python train.py --model="image embedding model" --dataset="rosettes with rotational symmetry" --train_examples=195000 --image_size=64 --crop_scale_min=1 --horizontal_flip=true --color_jitter=0.2 --targets=["mirror"] --num_classes=2 --embedding_dim=128 --arch="swin" --norm="layernorm" --norm_position="pre" --activation="gelu" --mlp_ratio=3 --head_dim=32 --fused_qkv=false --bias="all" --qk_norm=true --parallel_block=false --dropout=0.05 --inner_norm=false --moe="expert_choice" --num_experts=4 --moe_every=2 --expert_mlp_ratio=2 --experts_per_token=2 --shared_expert=false --patch_size=[4, 4] --conv_stem=false --depths=[2, 5, 2] --widths=[64, 128, 256] --am_softmax_margin=0.3 --am_softmax_scale=30 --residual_init="none" --optimizer="soap" --beta2=0.95 --lr=0.0029 --beta1=0.9 --shampoo_beta=0.95 --eps=1e-08 --precondition_frequency=10 --max_precond_dim=1024 --one_sided=false --adamw_lr_other_params=0.0025 --grad_clip=1.0 --steps=10400 --batch_size=512 --epochs=27.3 --lr_schedule="cosine" --final_lr_fraction=0.01 --warmup_steps=520 --weight_decay=0.08 --adamw_weight_decay_other_params=0
Rows from block 5 of a small image embedding model, named by matrix and row number. Rows with one number within an expert belong to one neuron, the router's apart. Each number is 500 + 40 x the weight over its row's rms, rounded and kept within 0 to 999. All counts start at 0. Numbers have three digits each.
Before each expert's rows are labels from the 100 images, of 14848, where the router gives the expert most weight on average: "responds to" is what is common among them. Only what is clearly more common there than usual is listed. The data: rosettes with rotational symmetry.
# router: router (model.blocks.5.mlp.router.weight, 4x128, trained with AdamW), inputs 0-127
# up: expert up (model.blocks.5.mlp.up, 4x256x128), inputs 0-127
# down: expert down (model.blocks.5.mlp.down, 4x128x256, transposed), outputs 0-127

# expert 3
responds to: pinwheel
router.3:467500488490469480557497527510569435501468543536449512513467545468444465498535488471526573519448447470528527469557474540470508471542540546489490543407493523510543507486489504515523551482530487541509501481462530542523529494483578443592470520453510456528506450448467547448453578466663515436482545541459475455463483523460526517501574571535464523505516513509481524493527539462508455554436
up.0:411536540471435508499532531521453538463509504476533454501488559507542549462503510465470510324476571453532472571511524523411489534499521500446531504475569559465472514455497469578541480499543508569483491506469450520493534488560466506495456496590478482487422503473466481493407490481526528556481424520476489552494506525459490422492496490543480519527511471455519498481457495514526545543514
down.0:586511475484526535448564513496484519504551593474510495480547483506495454485469427482441531533551480534526497498472507551555473510608467468489481525535544451502463580577547530520492498535484468505474453509512544594481480537532520464518493522503534546466495465558535489510462481577495484526479459533584485504499536516511482449535451563389445438431489489496552552438501536471499458536430
up.1:452459471469463485506442454444500471545489538498580506448530542464467491510419546504453544441461504549499549483552506466440552443431492541433472537540517543428425491466482499531390512463528508496506493461489482484510605487516504575468493508473425436528509552560535520544484507533522561513478502453476501526526497509533483530512494518453532518519467507424508490486522616546455521484436
down.1:576511419462532537557528536502497547459494527546529524577529504463481450488539426441536485540485497470545391484508528500491474520496501423465500519476463542525564450458539542538499465476428527472541466446492461480530517531449450500454457532570528490490508543484531458552490432496495503537468493467487445572439501465430435442517513523440528491480557574542524522521568464455542536446504
up.2:512553490521460524449496512476443502459464498437442418493502525461496517471464641499535534517497508546454482468482552527439527535462432477489456425466509471436485493536507482430437510534565456525552496490521522501503529554465521497537483470491514538481445512434575509482470518539535514398508540445468495563524494563513538531411514497513465488487495510564411499500448551455511539543550
down.2:613538498433431553509563404441415508513490583514465508489478489521542474441526556509470534542484530535509502498540526545513504460420518477540524423506424459538527471453446504490443635472516504557473457541500474557479475444500543525517494503480490542510475500473455462512517492472541545471490480444496508498444527474525501487413499489500468502500543477491494598483555475538507479475534
up.3:573490499477491492564614481503523478488540568552526497502512528502450473500469450406477530497509496487479494517463475465545486507541480506576452471434558513477521463494516495458549527440476462478581511512471450445510491522484555430476569544517436413455491424556489486484559497555486489504525539434526543516491451484609503486561530518464460458483535557553456497544465487429506546494504
down.3:473525504490524437530523493465576428539508481476527527608581485396542566501599515421516508491501540450560491500469513560500572496462463511493526468514523494439475532524446452541512492487526478435502506508500597597482576505502502535496462493510491515465508399489563470530506467443490484499492556487502506543536410472490528484474553547512496486460556485512479485533463501541509529446525
up.4:503486474467551450459495507477457515541542411522505472549531420470432446630545586494473529444478484496511475463463479516493517538469455485544561459579512505505474495510512526482515461518508564521495480439485438552561490466519476471486463398527402500488455511512574428505578533532493524567493471505542505442512529508464471485465478535512488483520514560398526503524472464485494496466523
down.4:512512478507465510533564511490514543538430531520561515527551478491479537507473453486464544500457465487447512518519598507526553519481478495529469510526443491517462507450494548494478494513517478460501493440558586501438488487493478511515525502504526439470482432580502530472486500491448425495527524376462435481373462498552428540489520498584555488497481468553452499516378509457479543478527

# expert 2
responds to: pinwheel
router.2:472503498468454451493534526515515503481478566477550520553491492546405504476481502530478509468510448449552400449438489455462447519533549437488507390438493466471519584491461547531508514531466493518543468519406531525494518496453481524473539505509527440491522591511496495551436491545646494528503531507516495496536503506519426506523443510533499478475540416494460572455531494481512488473504
up.0:439460561535564470457520482466517526549442508479521515527461457447443518487473495522440586566559434474535506521477463520505565538465536561574510475484569492470469465481451536499441518507526573538510504437463521510493487445513584547480530514443497463395527439455504521509577497498481476571531485487496518517390454503468495490487546512523491569545478528527460493576496546474522491531524
down.0:464474484496542493552484527568572490513441483567485494485494522494454520450565530430488512420480468482437520547490551543597551441505490470572511532525476550499485482456516504529511458472522488477485462456585560565549413516537460491427590480491509502565507439474497500514512475469511456506500500577429503533463472462452487521463432538508443500477486593473498488498492410521530473527509
up.1:425482540520529594459480498574536522553550523455514440498474554508489534393510441493519486522458507482565523557501510467519520514477462525511514497569488485490507508501467478512403518448527550544451488468518505477560460499431493518534438457480531558476474420516547590488477428495555524496461523531438468530513495565530494465462491495481476464495441506486532378564473556502516449471468
down.1:512523444518533449581455476490520485420444493462487531455550600543535549490509487503562527423573507472488486457470440517503480489454502477474416525555400520454540558475496469529481497512469554570444505512496517541463488518499491495500554546438547515539532537550440519483517456495480454535560476444479483535423559540529492540483596504507508453494452525488565546509521474492579509493478
up.2:522496491546523513516517518498529488519498471513549497458512558474472438430517497427574543486460503500498530447508486434541489500519529554540572499478475519602533524529462447472526486487437461465398455527488602514475396509468619470496412557469477567565509494498557467504538498470507466558467511464541538519512535503466468497437461485489562487482517526511487417478507488544476507541528
down.2:491510500555500538489515433536449557500503537569524482486512504565486526520411485608458466544500488442515502543454526486476505471483457404523533546531465462543510504570554517487486539450509505510527556447482447512484568508497456459448476490473473502445482458533492515578479558417437469525493523518480560445538437476470532530409571497616530531492538450491492520527474546501502513533522
up.3:439491461534549529492510471570562457485454501515452496430480550534501558430408560498565539473572432434529489449505487530501493544463492542509496441431518499446519484499561485505554478533501510464460530469508498522543542505549474538473440465440484519507482525449511554461503522569581442453478516511576461439434505548512498514506497507488498505453489481524557452440476487581468446527427
down.3:565504522481465563496446519477539512457552500501481473532478506534566470540515453475509512488530584488549538473547524564425560552523458467442447552493539460499500543526466446540501426522497486556487506494482494556429467574553519524428442491531502540513456485539535494429456458464522502564537492532528564493466442442472514560465489485502449530512485490421502516544463448426552409464503
up.4:525493438531508513533421501488519485436485533442479489497538486521458520532534533463577523510490499446470430454508503443436481507531508476463491565491526514467499477464446469496517428547561491441478488517540600470505485491538583502545451473486516462488627405490483457517515481463524544572530475493471512518437505473457428503480546573479467515528523520471443564483457534470563498561571
down.4:476430502415497516452554539456498479478460524521499489467409480551499475456469546516501502463478498541512465505543484493607521475538510477535486478512462430530636499440469536436462549501530429444539473552533497469474467505464486465461484479545512543506500464415531519553521580462524470526538508474497535488547507545440585520459484416498520484507553594487508478461448497508462518528512

# expert 1
responds to: mirrored; dark
router.1:638537460470469462464552530497475548471500453480503521460562482542566552503443540436485427476510582537484552527495517537447488542453458448516492517545517504520464477551510477525530519467462549473467534475441481451496479522539486481427517453517514556520447438464471489449490463545439512487456486496529479444476509434474481448467467471448465439507516499512605427518491524575522525452532
up.0:511470462509479524511572576563486525475495496521467502484518526518527462475528512409469544457506541572516541524469497507468467503428487511532538481531557512476442456409520489515510463557451490552455489458494483500483577469494552519440467459511490460503536543481560515456492538533578433485453484508511538496526442424504489486555595516513517534448483499371447517458561426453431494502503
down.0:588504521507529455481519509542491493488493485450541459591522426476412482457584510482528488534521531485561481485475465511460573487491511530491459494492506470527478466461479482550563451533543504402461532555470559557509546504538508524459504499523444506526539536509475598538525433542550547552422461423490551421483514514492539489486504478525489445601496494495492498428523518508524496566452
up.1:522502492515502458455469457521444491485501453428557500535447527523582539501514532528484521525461524559520535485603463539533514516556533478514482540467459465462551415459520543487450448417556538535426472538473552494548539428512479454556531527533491448572484501560527578495493556565419474533542432516433536560520498505471514507469451515520505517520494500484528464451511460572496542504522
down.1:539535464489499488541517507469537444532448482502499460508534509581492486480532511494534361499583465455465466506483436482456556544526471529527480517532539516451498579559538468424524482534507559475542472513521513562508536484548528507495470448517524517568550450491484572470456522495519495545506480536545460434467551452503545407491520480499495509474520459504509551531582579608520461515456
up.2:463442511525462461494484516528513509506467432501513476443461469500493544500495474498508480362407521489443536422529549506506511516505467457523519513527466424484539535485476520484456620528509493573535497475492521552522532476446460462631480521507489470486582579482502556509544535537526446505466464523463527475478482504463533521502434452471545518479525504563528542514440501477561456435494
down.2:540523489448510497497544496509537543490431529558537494493431504427553507494490454500557549566515461541530489533531490519475539568451528481522519499483452538453482532516525560528556517523498477439486520446582512499503555439462516431454426504475595430486504569464570520471438500509508471508463550489537463486550484460523483513563472580485522458496582513540542512462472431549576519446542
up.3:506459501561515504485530515493593430548468477505511459538491495550539467444482540520526576539578547505599485494512479481543471470525538550582472484490471500447497432506552558529530533494582561530492548459491502468474519449533503535523508486531466524553477630486565539552491487470463569575546523491520542536478473532527533517528462528471484509557470498477468503477457578564504553461521
down.3:520502521511490467579484482504544432571537456458475546441515535473466453504560507527587428462483524540430477422564527450504498506488491451522472495544491527443537493482525523451485489562509529539472399466533519522499483455488495476450545439498426532508490382459543442493514469454506535599504503501472463495464446509451440515466520529567531471505519557469491511535515499527433432518521
up.4:592527534518542503514450559406471496533501498500587545502510507489510491536491510508497472560527469481498531468500509491448517426508492512559492518456459486465511483527472523482492478542558430445443509474571518480562494513564500542526512551533488501463480512466485511538401531469489473450485498536572500590441481394460519546468438509477590507529598446551507524509467490480489596483461
down.4:513540450598435511485505509478529547509485469509533437473510566443583515466461529471444524530476488457456494507479503525564551608531474577528436520523468563473508492503445447451493479546556476507477415481527523530492463520560484481526586521517509585458543432554480504468516474535519487538543495524533517505473435487482490520539403516529555475538506543512425517503509503486466509492591

# expert 0
responds to: pinwheel
router.0:414473484474508537525466540499512515457489521489572537565487560477543462465479528537524586577501434473460405455540527432534468512577533541513478504435472487449541471490489551461439479507545476509514445516490529513481554524499555469527493450546517418465531515532547482556527470502526482552551530554463571560433522531520608498540499505468525508531456518446459513470509473488438465480543
up.0:533472526538501467547499488522468502518541475518457572486474569477385536493466403538511534570513589497416575471522495529509402495519480463573449485513499537451496460468510533482560492603458511507527503476519455513533465475489469515510479519483478510503493541507430533531465502534544504470462440471536488539550515461460441533452496553547526457520583569534471516479520491518473498428567
down.0:462451489414464443576514448554566489401522472575501481554557441549491460539502458456467555483500458523552476537516470541499473538488536529510474551460529542452516474527527550445562501454463434476492530511534484494495556483514464492475489525495558522468537489514452488516473483532420472512564430531513515476517574526502550557464541411496553467597563529489489475493454488494505486433474
up.1:503523499535503428511429497467483603533527478532538503495523536473523420490519533482471479533470433451494551519485498522411474505466483528550536555577536491491562481510501510508504484495494488476474504522502497492455519499521496573517439486528502482427457512518595554516440500470526528567463514533421441427591470541527468526577492423532611511512477442505481467489537529478546502444432
down.1:494547530468488450509538431551472502500539503525500518433463532570507534550464481586480471469477516529523505471510462487479458544486546449556522453542463503488489513500580499480436483566445508427540526480515467456581569520450445525444570485495511449515550567545427458522462518597475537404561501523432468537465503472535544537455488472519499503495515522465528492518476509452507465582444
up.2:503450497463503545464498540522502494458540575490506519472476590586429511551526485541493458567485528461579541534512487537477523522545553522534463456511473564442477532484531462432557505556493482478481500434496496522417541486448481486496493459434532505531532473461479460465530436526564478495478491421431482594547532544491470433493450475492468517527570530511474539508499471495620495476529
down.2:474524488443565453498486440523542515490504505474471495448551391481492420518514537526437451565497482544519496510470465523516515472518502567454541484458489493542507530483485552531409488503471451469512470515464624528536439486472495550475479533552430529465480491550472521530484490437491460462554442461498557462511531414498602501469441470529477486462522433548465472482532483530450433466486
up.3:485518541464442430520486477572542464575480523485495476514494448503460448550474526531446509502502487453466479479492536555431483555520489485481404554424524574491462593466505531509483475487462589544538527531501474527530469511484510498487408476526478562521496483519536541433470487528429471484485415513493439469419538413471540473461514452487450523540561480514440469486472476521523486464434
down.3:518499471462495541459512490517481514498561469512573484498526517510444525466431497485537537461486496509451437466507488474463542448529490538497498520475482419523568548430476540532450479500454483570520496564443502527428511491555470436583482490483470508495411502477545526537492521534588514483545490547434586435493487564374465547461500483463485496418519512463542503457469514513450436490525
up.4:504464485547492518491444528520464564540525511495476516529539548503408536529495409497465537552483523487468530508470559528538501491484534480564507459526558526446559493456456562438512514496506432508499565424585454501433552445487545541445538513471482515481556545522494449469522524470472495499491498474480420449454545500485539467426567460459434516485527533517527513563579471488434568545542
down.4:537518491572509434479545494485503410436498475504503484524518455466570482413507489502531483484506435462508534503486548457484514437476532552519482572504556564484467481470558563541475509537549528479416526490492587493537450500550415477449523455507570538493486436476520571504464491524514432504566453532483474502480418470517501424556532477534535439537501546482454493446530437542525517476500